python train.py --dataset="songs of 200 made-up bird species, synthesised, often over outdoor noise" --grad_clip=5.0 --steps=15500
Rows from block 2 of a small audio frame classifier, named by matrix and row number. Rows with one number belong to one channel. Each number is 128 + 32 x the weight over its row's rms, rounded and kept within 0 to 255. All counts start at 0. Numbers have three digits each.
After each channel's rows are labels from the 100 clips, of 14848, where the channel reaches its highest value: "peak on" is the class under the peak. Only what is clearly more common there than usual is listed. The data: songs of 200 made-up bird species, synthesised, often over outdoor noise. In brackets: how many of the 100.
# convs0: first width-9 conv (model.blocks.2.convs.0.weight, 128x128x9, each kernel summed), inputs 64-127
# convs1: second width-9 conv (model.blocks.2.convs.1.weight, 128x128x9, transposed, each kernel summed), outputs 64-127

convs0.80:161142154078128063097176143137075130107120107157082105084120159069104141123101122118139116114096113134094081160078128131152128164107137036083078118158123096133096129155147102152131187128119151
convs1.80:134134153155119174148170156130082204108153173156129103069154125110169178108108150150070038096132123093100161116124109163147102125120091130103086138106238148082096074149105095144089073149113149
peak on: click (81)

convs0.53:092152108122148147153130086124149110067072105079111135082163119106174123106102142111131124052154095231102091156109097199126160110140090110133144162071139171159076088122187137111097111106137092
convs1.53:131129154153164164121101080088127148113080082129126136137002133154150110128122095145149182058105122143152059117111105128135142149086130123162177115073106146115136095121160127108056094134124176
peak on: steady whistle (37); upsweep (33)

convs0.47:118122114082185082138142148084149107160190157106125154108167102091128145106159099144086135151132148114137125094127143103071133079123090072085095139140131093121181141213150154068110149139086141
convs1.47:131116105177142106079126113156124138097125147051155122116108125124127055121115117103132112129128115085193109130149131140172146161107201102134106120038130128108153135177122165113177127097122131
peak on: dip (77)

convs0.11:102126088132169111082128110146143124048085171133181144110140098112127093172116132067102135178121130112117147115203187105131061117148137078121079094118101117098096147113119110184187131109203134
convs1.11:191159083132126173128057110119067132094161119173137151096144158147135148143157108102149136119158125114190123116143115118099078149112177184128136153104097137127151153144147136140123104088187169
peak on: dip (48); downsweep (45)

convs0.112:107158172143083125088117144083134126095151133145174125160110119032140121111100163205158144104168080123102125110120114134120134151140117122060082172103096118137090113165095097154128089133080117
convs1.112:123156128111126196106112161163090111158111088077120150074131095162096151137130128101138148091080149120193222048164152186166136117144169134138130149152046160166121122126105170165076129139107114
peak on: steady whistle (65)

convs0.98:114125077128120152146150155120083097100093141103108218125147093076136124114151112131085131134098122158079144172114087091146126112113078070114120086174076146179215137184154083108138144117104095
convs1.98:144126169101133084104120147087151149115106164169083115153128125153134108109128166159114113129086168093133044146111129129114102152090138111067069149142145097132190075106145087129147097098153108
peak on: arch (39)

convs0.3:132175192112140103185124169155135093148114141153130055136143148101144169129139172111052109175105166090167121109126107124089189094139157120096144110129078195111081108136110096124164181109097115
convs1.3:163153128122128118145115099129088150187128183078141116137125110210099146143149145122129098130073183174125173132105113134144138148183100163121057182148114085131109088138102137150198077170067126
peak on: upsweep (41); downsweep (34)

convs0.66:094161093136094090119126098115047149164168142182111120155101132082121122116138082157153113087111145131085118123093106098135114182052087102099111111168081118095107093158127130151247159102112140
convs1.66:210145156083172138145106156090172126180061133108068104092093147159185113128097125185100089126134160190208108113118122121122115136139125141101096127094167128154123103114163088157127146124117083
peak on: downsweep (30)

convs0.108:179147133130086159096205134114146158072141141166120115169146154109133150130158140166112155129110121154112112130133155174132131189172099132119055116133100103126050143089179130136136154148146142
convs1.108:155136157133163116139161110136178099174180146161177108127149159140123118097143091114096114088117178111106201136100120160136107087139084165191088167160122150093108108117127122150099129093097099
peak on: buzz (36); steady whistle (33)

convs0.6:115094122039157131156145124114116121161102163141105138139114116187151106138162110111102102127044179101098110082122150129110071119102151122205118101105076114143121064102130125194122085110096115
convs1.6:090119170083121158091121131111116162136132129105139109141099082181155127127134171156098174210172159102103116107126130105123138124143117176048134163176060108110123143129137162119137165107021124
peak on: warble (46)

convs0.57:160190072178137134094160134133109107097124160121148108171112116085141083142069185143165133126138094129076120156140104126144125149079085106058155130131133124170108115203119112086127105137151143
convs1.57:149101093131073036146142174169154149170132163161171092126154111116091096099157188150114173127100125162164075156087157052135095113141086117123107183191103096063151105155167124084120156094119155
peak on: steady whistle (43)

convs0.33:119080133074100105155130064113093164124079121144093136176137103090111101109100105093124147144127148184053192104148157118083147099141177131166138133120057138144190041129130128139177113106047167
convs1.33:192138176116147149105147104108132132110111089172116115105180133105087113130102130109149142156148112228162178173178112086101110114109087164166103139113098125091103158135159116144151158128121101
peak on: warble (58); downsweep (26)

convs0.86:106140130116136147137104111130101134104127196101098112120098116089130143107150114126187131194103114137093120162066094176114152143110140103116110124128135204088047099142132092148118119145107106
convs1.86:092086121167131145118150147134153067137147144092165079088171111138134130160046085190158147149114137145182086100123155162106139120133123100128110110092118104104165094082147143181169133106132107
peak on: upsweep (91)

convs0.31:115162165103100141192139120140095085142123168147123097166106146195105145099192092147156104123060157123161109122132132120095066131152124155117109091125048111145186140113108112153111009127104112
convs1.31:132106136151137180163146121078088166168065147160155102102114060206148148086132129116150169168140161142175127090094142146109097090064089120113106215142088170115152109104123120144138171138030079
peak on: warble (26)

convs0.111:129149086189124138111090177115150111108106122142146133091120127133158139115171121178078215156167103086051119154127118111128143117180102097121150110088093081133122123125151140185156117155081090
convs1.111:093087142138171151150150133079126128057123101134180073150144140129112068156135107157135176178116067077122190157139180101125122152136168095090115160123121192179169132097093143128170105114139112
peak on: upsweep (81)

convs0.27:111083127121146167108091109097116134154100077172166130109072120118180117129164224104126141156122101087097119145118145102141197114137116096103140126125109146149101098155123175090100128128130087
convs1.27:153152140098120143118175169131139105122117126078136135177178166188159136157171166140119148184075084154170098113138180093140065168101138130118145173163106151113122174139163132108104082130112176
peak on: steady whistle (48); downsweep (42)

convs0.103:130172127051112225141148086159176146075122161089134147151117113090137203137131106139117121115154095112116034135173109118182171125155138154124142125093099120171130123153095119124166178119136124
convs1.103:090068106141114114122103158192109170111142098170127100192125150179119148147083139081122135135200140167147117203109096176111146081089111121107147090203172156070154112096161120151121126060126098
peak on: warble (91)

convs0.34:079186107093125114181129098152161091128145151095111128125117131090107093172081123172152088118109167116089085139113141108101158110160136123164097139088104114150164153120127112149117106119164142
convs1.34:100100122123120133218105145139157136096181167102136066123180111134027145100129157124158132128123071136110093171131131121105101132146146134158140147092121141063162115104081074152162128070145134
peak on: click (73)

convs0.14:120160084151115100135114124133165121093146130133188132073136148082147112166099135092126134120120102139097109142092128089101152149116137130111161108099066146148103095117106146156166091131109082
convs1.14:125093142083161154110131144115071157151171132117163142156083089124114140164090129135138066170115090151099115157108122149161179141113102132098104119152182072118066112128126168134199126146211116
peak on: harsh note (34)

convs0.54:146125138093136111102146118081128136114177108083133170140154129122117100187153088075145108096098095150136099179080142113109099128091108084086054108190017123124139128182091117148139126147077138
convs1.54:126087111087127181088131064119093132101046178161086096120079101102121149147158112159102133079108124184118136186100148119087141082111073141154140087139226106114156145139121140122145114070106148
peak on: arch (27)

convs0.37:173114155093148139149102177163111140120163135088135139170139154063145113148110134173110185161185079117056083188105127149147157192085095066149187161075123085117057147132168137111131127161141110
convs1.37:090173174148092099137103082149141103113148146072162112101128128160140139144168118175096137127154151144130142109134121068171075104207101136100121155127092093136167159130061116143139105071161125
peak on: click (39); buzz (27)

convs0.22:094150167093117114048145129174151098127073141141122157175094155131112140237169144143229149102156119100068142123121096139162110124141134235162139155110144190098123092116114158163138169095098127
convs1.22:177106116126118123112103117144197146184144104163148095136069107119164117187149121117091118135145139108148142110091109057087102106112102164173067165154137157112147131114133068172146110079080105
peak on: no call (96)

convs0.109:134111145063090090100136133149125090153110083096198143108129152099143101126139164110149175179103127107067089175128138133098133128079124098138164134086093088124131075181108110143104074110127124
convs1.109:104048147122179139111118124136116131146171135164095128134134122144129150114086157083149114144139102121170137173092106179116084034085093139115163071112157112092108120082150151141088108111051108
peak on: warble (51); arch (27)

convs0.41:152152158094138191098155117088122127092139131082145177128094121091114156118149163088083067057133114101053125170136167073122085152119122055089076123130143195117154146160104093136133111113181126
convs1.41:084084135079193163129131113149155097099155110116106133113145074159145154128138161098170122123160163126145099207096144131112112119115141123127128075150132130162130154110131140124054061071143078
peak on: warble (41); dip (33)

convs0.25:102154159158104172031146147112145144106128137147118197156123132061155087122133162099144084145133142144067150208158100110102106120122129093070127153164125133183094103136184121168141142106164133
convs1.25:153080119141062186162110120159165144085154106080115117148059075107143181119113186103164110119115088159107128182128124152092075103142155143096110226157137161135143122075146113144162088162143192
peak on: dip (59); downsweep (26)

convs0.125:099198105132125157119155190151158133071157167097147113116160126082155153145091090111143065143149141145116083142112187095142107119109113112080107101128120144114120164135167165148123152154148080
convs1.125:147032149097119128135085083164134187113169141139089127145130150179119160124153124135119075186139120131135102130140081138126145140094173139101138123067162125087146038098104119130113118122128145
peak on: click (38); warble (35)

convs0.106:143145125105121153123084136076144085172154185132138195151183130121129109103151095158098105073152055074127132111116095123144117161118125152066107164135081171087089086150075124140126142104189101
convs1.106:150094114109173127105138158145136099114142127086172111120144076147081120150157144081117164042172161088130123133185121124098125145058110131138196118102131101139084147088181147152110125085141094
peak on: warble (79)

convs0.45:108093110132130105116103093142166082176141140073136081146107163075123083083130130205128120112172162199099160177153145131107166083095122100074172166117078089156081081119129116147142119088151085
convs1.45:143101131187131151133181134110122161111147183090136132140070152129144076163127158156151086149188049141114087147118146083122135136101191138078142150154162141091123128124124125129167115187104113
peak on: dip (29); arch (27)

convs0.115:131071116117162149125125138123111135168148095129111180078099073154134171140109101173084122109114180172128131114117120172148134095118111093136100100096048112133094105107168087110111097128137116
convs1.115:135166150100148178059135109052092147123047151122131122114048140116132124114115147110158167120095170088166193035135146085136142126093174138107082136133039113134148129144120157162120161130106080
peak on: arch (48); dip (40)

convs0.117:146135147118102165094146143149127121169111167155161108200144135069118085163135167155080094113113146166044096160154127146169150126144135053083126169070120131200050075086126133102132206140103099
convs1.117:134145117139138127135087133146191111171085090067114183166117134126110168146133114123080127131095097083168121136126194103142072153129063126099128157183097206121191112144127092152127224146172094
peak on: steady whistle (56)

convs0.59:126119168093118138120184098138170157143151114110134119189124119022150113120140187067099118156132103118060160171130180146164205103110102066144149162138051136163156146111134118169123161127111114
convs1.59:149169133104112111139124152089145145083166190101152111150151190178116137091090180164103107132113122157119124112124089152143133210173122116074159168077188123087118148134139096144115137131142141
peak on: steady whistle (41)

convs0.19:135092105123078099201158121159078096108058093122131077077103109104111161135178125171120141104116112139103154118131101073165155124132077096107117090088100153116126080212147115129138094107017113
convs1.19:203106104142125120136151060160144130156075127164135103168158108151041149168117115113134122108121151111157135117142080104071150142133161146115063142164137100129196112137153082183166115143100112
peak on: warble (77)

convs0.81:124113127125146093083130108121102109150134156114069152138118141086125146060157092113140085120078181109107135083134133167135117102158148146071185105185151072104134158070090096129089137068202166
convs1.81:160104110109137112189084127111117088136196205175164167154078115166088105096098128100115152158145129123175129182132141118053155131104113164112153162061110039119173097123096111139123157163129105
peak on: no call (94)

convs0.83:195142130136119138134135099122171114145140139113144108194120082115152212113102091094088139107130205111053060174117128081158160111126078088089099084077143115152075162124164160182122168147170119
convs1.83:128081109129133141150050121206131166137162105166079123179127148099173171141145130115201138118198120154131113174153121148088102095126100096126127114160156159148069157067108144147121122143127177
peak on: arch (40); dip (26)

convs0.97:145147195178080144108119163153136120111152083126153107136120196115105063123114106164080102082098112123089137097140127071154121084119135094094095073174177104154127093135132129158113119161088190
convs1.97:090121117121109094176118129145179127109230085146151108160127108181108090137096128101132148114121109119143162101111082137089092119116139125137106203103111174123122158131147108189124147131147124
peak on: arch (40); dip (39)

convs0.107:156124084129144139111145112123138107103143177141089185152100109074116119144121133126078203154114064117100149145149156105163140158094089110107147164054109166146094113145169170150105122084159109
convs1.107:145128153089120130051121151156120094133133174090133112108120097127097112057129133172114143152113160110167118108135120099088177135168119129144159094126112166077152163157107112151143152063115094
peak on: upsweep (87)

convs0.18:120125081169129079128130105122056136107091102143155075147156169117125156165140133079082151117134121103143150097234126117069110140100105164043108148106067138151092173160089109096088092123097080
convs1.18:121138107166058122171128057151120153120168132104184136097162109189172107129128117053184153088100092094143095103185187133130107179072169136117110113136114160134127118127102133111128130098134045
peak on: arch (68)

convs0.84:094086135154171115090157104119098079109071221136043131102145103131117172137101126144123140117103076120107114078120132130165129095140152103124134133186244143141085091141144133129085055100171111
convs1.84:154101122108144100128084115104085125129113193142048139085052150112146141126124132151116090168151157177105090155113146095093122113111105161194191122085132071132165081156134155110152133122117157
peak on: dip (25); downsweep (25)

convs0.68:124125118117080113136111192194102113107086123158122151252121133110107132151127096113096137115126119081083168102085123116112099099103092128096083132139114111112110211173085119164160102147130090
convs1.68:192108144124165144130096103125115166084083140149098187097096162168130112155142122139157144055134132126144148107172122122148136132063193117126144111137090166102126155159170154098197106177133137
peak on: steady whistle (63)

convs0.100:154146131193122083130121116109129099084114115108127149150133089090175143136121142151164099155152077117084140128104096108155162145111085130058182140114255125079109120123118145155091059097079114
convs1.100:092141060090133128089134118087110037194116099137109118111135103104120131170115113145148151134109161116126091157116133077106127090096154103133146151137140172193153132132091149140107142119133092
peak on: click (65)

convs0.123:189150113106118109096105142175113126144157145110106121148057076136121172110108073131133128198133093103098150143116127107201090160173105141144150126120124082134127124071151090151152137122148083
convs1.123:167105122131125132131098101120120148131166159074106147163170136179122170156130068141129177169151105104120105096151057153106146218078125149102071151138101150094118148126128170129174121140127145
peak on: steady whistle (72)

convs0.124:127138098165083159121132077100074075134143124083120127109128155033119142089131121109208100074166207112090128145083096107111182115125134105106116087147138090082158111186124118125148068148138132
convs1.124:080116144069152034084144098078109129198144157132137165106122111106166168138153137178096077132141202178144132196102129120180144119164097119143075156091185142119113146150091090144127153110119104
peak on: harsh note (51); buzz (42)

convs0.7:139173150189116089132170138143077074132136133117097121125115086088139094179115144131121161107144071130118130130136137104146099170115098085033134137139193130145075171139123107099149115120108043
convs1.7:126130134096127172043201090137067150143085126150105121111159098107172203096086129157121123138092171094111167072167139110162180167135130192175122126148125128114123123131136195123138159110164128
peak on: steady whistle (49)

convs0.13:092127117136175074155105104141151152111152075110058071104150171111088135101161125100093109124123107132042137159127092088171104099161133113145140169179073135121106133105146061170069187112174177
convs1.13:027132129146162078121100123164093097104099132114102143121191108182125079072107135146103119146135131105177037146150140135110144103110146128078150124132143132127081145146108090205109175088137114
peak on: dip (47)

convs0.82:140083134116157075141130122114172167184094133079087151099138119119134196102175130132117165166153103132064095129110121144143084127124131127117112162152162181205139164079094145187110162163155108
convs1.82:102177125125114105132093154166154179126095140178212162169105147156091084104131152158094112125095162107155130114087111164124115083133080148140084179125101106118162144119106117102131216146124144
peak on: arch (42); upsweep (41)

convs0.0:148138177155141173143128094146130167101103059114172116109175162096125140161172134133051127088139163131077139135087174105157151097145150135108148160093129124114143152096086112061128092123183126
convs1.0:111169145127101149107117156100112118167086064143185098179106196130168056126133073181064141143090163094168120107128124102139129120112122134159136131137096176140196160113092133138093169119136075
peak on: upsweep (77)

convs0.63:200208156135083136133147149106151135106080111183131150117131114133075123085140127112120145088103115126112165112074104119150142168116110109177136159092134114165102180119145130151069098142091051
convs1.63:165118053140114107126174124124137135144179104095140161140110125137118146120112112157119119127089110102140197112126110152138087145151141140136122155160082100103143158105182181147113082119123151
peak on: dip (42); steady whistle (29)

convs0.60:108143137124143104088146131120133157143138171110054221182122113103147141130120140072114101078106102126136117131094131152144175168170124082090060100059093174152063127150157058159100105136167166
convs1.60:161070100130101187112077193147138127084111112082120089126101101114058144107136149065122114114163149121115182180175154168085124117144164145105132120127122161125102130115145154132139114155142164
peak on: downsweep (50)

convs0.116:147093083150131160155097097188164122106092230123099089148189076118118115107132141142146108068136085124088143147105117131082102219065116170111143092104117120087091089136142165125123139079164135
convs1.116:126156114106103149120112098096163130145167171032104112218095143192137128131119095153114167080153089100175048118161136095138085125180125172146139098110115137093133084129172145099104112092109139
peak on: warble (54); dip (30)

convs0.85:117073099113098209053108106127188096153103130120116181113095084092110142146160082090060101119146085146068150168140110118143150127160096105074134112066099151137123075124096079078173132131159153
convs1.85:141172140147104135122086127102145112083128015181149144137101143149152157152142104110136173159093133148183056152119106129087066123121142151162167132159122118124124096099133122082141114122148117
peak on: dip (52); downsweep (37)

convs0.79:102085114104109068120132096098089124176120101142169166118153115164077146132157109097147112082067116106173121134138143097113049129117106194075135155143123122174119062167099111163111000109166098
convs1.79:121171155114124141141067109139077144124105117097142127152155130126143140125109131112130119120105119144166104133128127124161138148134123105105129153142118140152082114130099081146126252105189083
peak on: no call (100)

convs0.78:164095176177071135173130114101150162099130155150134128163073117125148171177109173115050071103121141119078154130150139106158120144111210071119144097180121141134118115111130119139117134090151182
convs1.78:114124143146121140140094190161077140197193159133122109182110122175158099093110139119166097150136061151185078115123137114115137125132142113100127143142147118098081103076098147112216098155168115
peak on: arch (62); dip (29)

convs0.101:089165142121226090136119100157159162143176142091112058114102092073107089126177133122093138161119136105072113126126188132128102137107151134090110155150104184121074131169101146135092139124085093
convs1.101:136118105184075140125122142162094121122030181097108138153105100137103171132108158129161093112113091201162125137113101147097103083114170143158172163103122054094112093135179082103142123144079189
peak on: dip (44); arch (25)